A small model that predicts nearness at each pixel, trained from scratch: normuon at rate 0.035.
Rows from block 2, named by matrix and row number. Rows with one number belong to one neuron. Each number is 128 + 24 x the weight over the matrix's rms, rounded and kept within 0 to 255. All counts start at 0.
# fc1: MLP up (model.blocks.2.mlp.fc1.weight, 320x160), inputs 0-79
# fc2: MLP down (model.blocks.2.mlp.fc2.weight, 160x320, transposed), outputs 0-79
fc1.262 [109 154 136 125 121 116 104 124 157 103 132 102  95 152 140 126 139  91 156 129 142 119  87 116 169 127  93 143 153 136 114 141 154 103 142 120 121 147 158 150 154 132 117 138 132 129  94 121 115 113 150  96  84  96 150  78 132 107  95 163 109  96 161 127 184 119 121 144 129  83 114 105 157 116 150 131 180 134 154 139]
fc2.262 [140 120 150 126 116 139 102 140 108 109 140 128 173 115 152 142 125 131 136 107 100 130 163 190  93 108 143  97 107 154 139 114 119 117 119 127 143  69 130 125 116 112 124  91 155 147 132 148 142 115 121 153 119 170 120 177 139 135 171  67 141 134  93 183  86 102 130  56 134 186 139 158 115  77 140  97  96 128  99 164]
fc1.263 [109 138 118 116 103 112 116 167 188 104 134 174 139 143 154  97 126 121  70 140  97 117  99 132 157 120 127 148 121 127 171  86 183 200 128 124  95  97 138 124 120 129 147 123 135 176 139 125 115 102 133  73 163 156  99 110 127 107  79 100  98 155 130 167 174 135 162 124 124  81  88 108 124 116 147  86 124 168 176 134]
fc2.263 [ 89 133 117 131 139 121 181 126 104 114 128  67 170 118 122 146 124 142 175 147 135 158 114 143  94 151 153 106 169 113 127 206  54 107 148 152 164 177 144 107 128 142 126  79 150 129 125 126 192 103 105 150  97  87 119 108 106 118 149  77 113 122 111 109  79 142 114 115 130 165 131 147 131 137 102 146 148 105  95 135]
fc1.264 [ 83 123 118 131 124 131 137 143  99 130 161 123 137 147 151 114 101 147  92 128 136 136 124 113 137 120 143 150 148 127 113 149 122 144 116 104 149 136 105 142 128 116  86 104 107 101 118 117 105 137 127 108 116 117 144 108 141 114  95 151 127 133 118 126 122 170 122 122 106 101 143  94 143 146 121  90 127 120 129 103]
fc2.264 [ 91 111 158 146 167 146 160 148 195 174  69 154  84 100 112 122 110 128 131 148 128 107 171 122 140 108 107 150 120 110 142 129 132 114 119 150  89 111 131 161  96  89  90  96 119 134  96 124 170 118 106 102 120 142 121 204  99 127 109 151 101 144 128 113 139  96 100 100 115 146 100 121 158 124 130 154 122 128 116 137]
fc1.265 [121 103 136 150  95 146 139 133 141 149 151 141 120 117 128 130 137 153 126 152 147 140 162 119 131 150 148 135 122 133 136  89 142 120 118  80  64 154 136 159  99 143 130 130 122 137 152 130 145 147 140 151  92  89 146 133 146 110  61 129 136 146 129 145 132 116 119 130 158 131 108 103  90 127 137 149 183 155 181  89]
fc2.265 [123 114 159  86 120 116  81 108 106 136 130 193 121 128 125 160 173 102  83  94 183 100 108  82 118  94 123 129 123 142 163 168  69 152 126 107 208 116  97 131 156  68 104 160 125 182 128  87 122 158 140 104 132 102  93 128 128  78 207 133 133 137  79  99 107 126 176 141 150 158 131 153 133 125 113 135 138  96  89 189]
fc1.266 [119 115 188  95  93 124 141 116 139 120 113 137 136 140 159 126 206 143 126 110 103  94 118 110 135 159  97 131  74 184 173 142 153 113 133 142 131 101 117 148 123 127 143 134  96 113 189  90 128 127 153 132 142  88 163 111 130 152 108 149 131  64 104 122 137 147 158  91 145 176 128 117 151 116 126 147 127 132 112  59]
fc2.266 [105 140 128 122 135 125 112 127 137 117 141 119 129 132 127 108 115 143 130 115 138 127 134 134 141 137 138 126 104 117 127 150 122 148 124 134 136 123 134 109 117 130 117 124 130 130 106 146 140 137 138 141 135 135 118 130 124 109 122 127 133 134 129 130 131 127 136 135 127 116 142 130 127 119 121 118 113 127 127 116]
fc1.267 [138 147 120 117 156 124 119  92 122 126 130 131  57 136 135 130 132 128 102 152 101 177 142 158 134 127 136 131 156 117 137 162 115 137 107  92 115 161 156 122 141 100 139 134 102 145 146 127 110  79 121 132  85 124 138 159  48 155 196 147 154 103 150 129 112 116 116 108 140 116 145 148 117  67 122 126 144 117 123 152]
fc2.267 [135 118 113 137 133 117 126 129 130 112 125 124 132 127 123 140 133 123 107 142 126 139 133 132 120 123 128 125 135 113 135 125 111 112 117 133 136 133 127 125 127 119 119 137 133 142 139 113 130 128 132 146 124 138 132 130 129 127 116 134 119 130 115 124 122 118 139 117 127 122 129 120 134 130 126 117 131 120 133 129]
fc1.268 [191 149  86 212 105 161 135 117 103 143 101 112 105 108 116 133 161 116 112 165 124 131 105  92 155 136  90  96 116 140 122 121  83 136 117 138 131 123 135 118  99 138  99 110  97 110 177 115 126 115 137  97 152 163  72 136 148 129  87 101 131 122 146 119 128 166 147  75 120 116 119 101 144 124 151 180 158 142 128 114]
fc2.268 [133  97 166  76 175 127  98 123 164 136 151 108 119 143 109 163  90 146 140 139 132  97 147 137 165 141 121 175  94 141 116 113 155 128  73 117 116 150 110 154 148  86 123 157 140 182 153 160  82 131 100 130  96  65 181 118 143 122 154 114 124 126  92 135 105  87 119 125 109 168 135 130 111  85 135 144 133 117 121 144]
fc1.269 [152 111 131 115 146 117 159 139 127 143 118  92 171 111 131 114 165 109 155 119 145 152 118 124 158 113 151  97 120 132 126 132 120 116  88 117 131 161 190  92 169 125 146 136 148 136 136 127 150 135 137 185 136 157 193 113 124 134 135 107 107  61 144 108 101  54 140  93  61 119 106 171 147 114 127 147 147  96 108 128]
fc2.269 [107 117 102 142 126 108 113 145 151 136 131 127 134 131 115 114 109 163 106 122 142 114 136 133 148 120 120 129 114  97 161 160 142 141 142 112 155 116 142 166 115 122  95 110 138 157 110 140 106 177 150 160  90  74 114 142 113 144  90 113 161 125 156 126 134 110 119 153 146 110 128 122 111 145 139  90 136 144 117 111]
fc1.270 [141 114 121 136  95 131 119 120 160 181 100 126 101 112 108 156 106 155 135 177 117 121  91 148 118 144  74 148 126  94 163 170 102 145 112 117 135 135 136  96 122 109 112 148 139 138  93 120 142  99 139 116 118 118 171 128  80 110 137 131 162 126 126 121 130 120 138 110 100 115 141 172 147 130 129  71 147 144 168 151]
fc2.270 [107 121 133 120 105 137 119 124 104 139 114 146 174 163  94 130 148 102 153  94 100 146  92 137 158  89 131  94 175 109 143 112 139 117 114 117 131 124 131 127 116 110 112 144 140 102 195 159 111 176  97 104 146 113 145 123 136 144 128 127 134 158 141 138 113 150 139 113  99 157 145 112 127  96 114 133 138 102 107 138]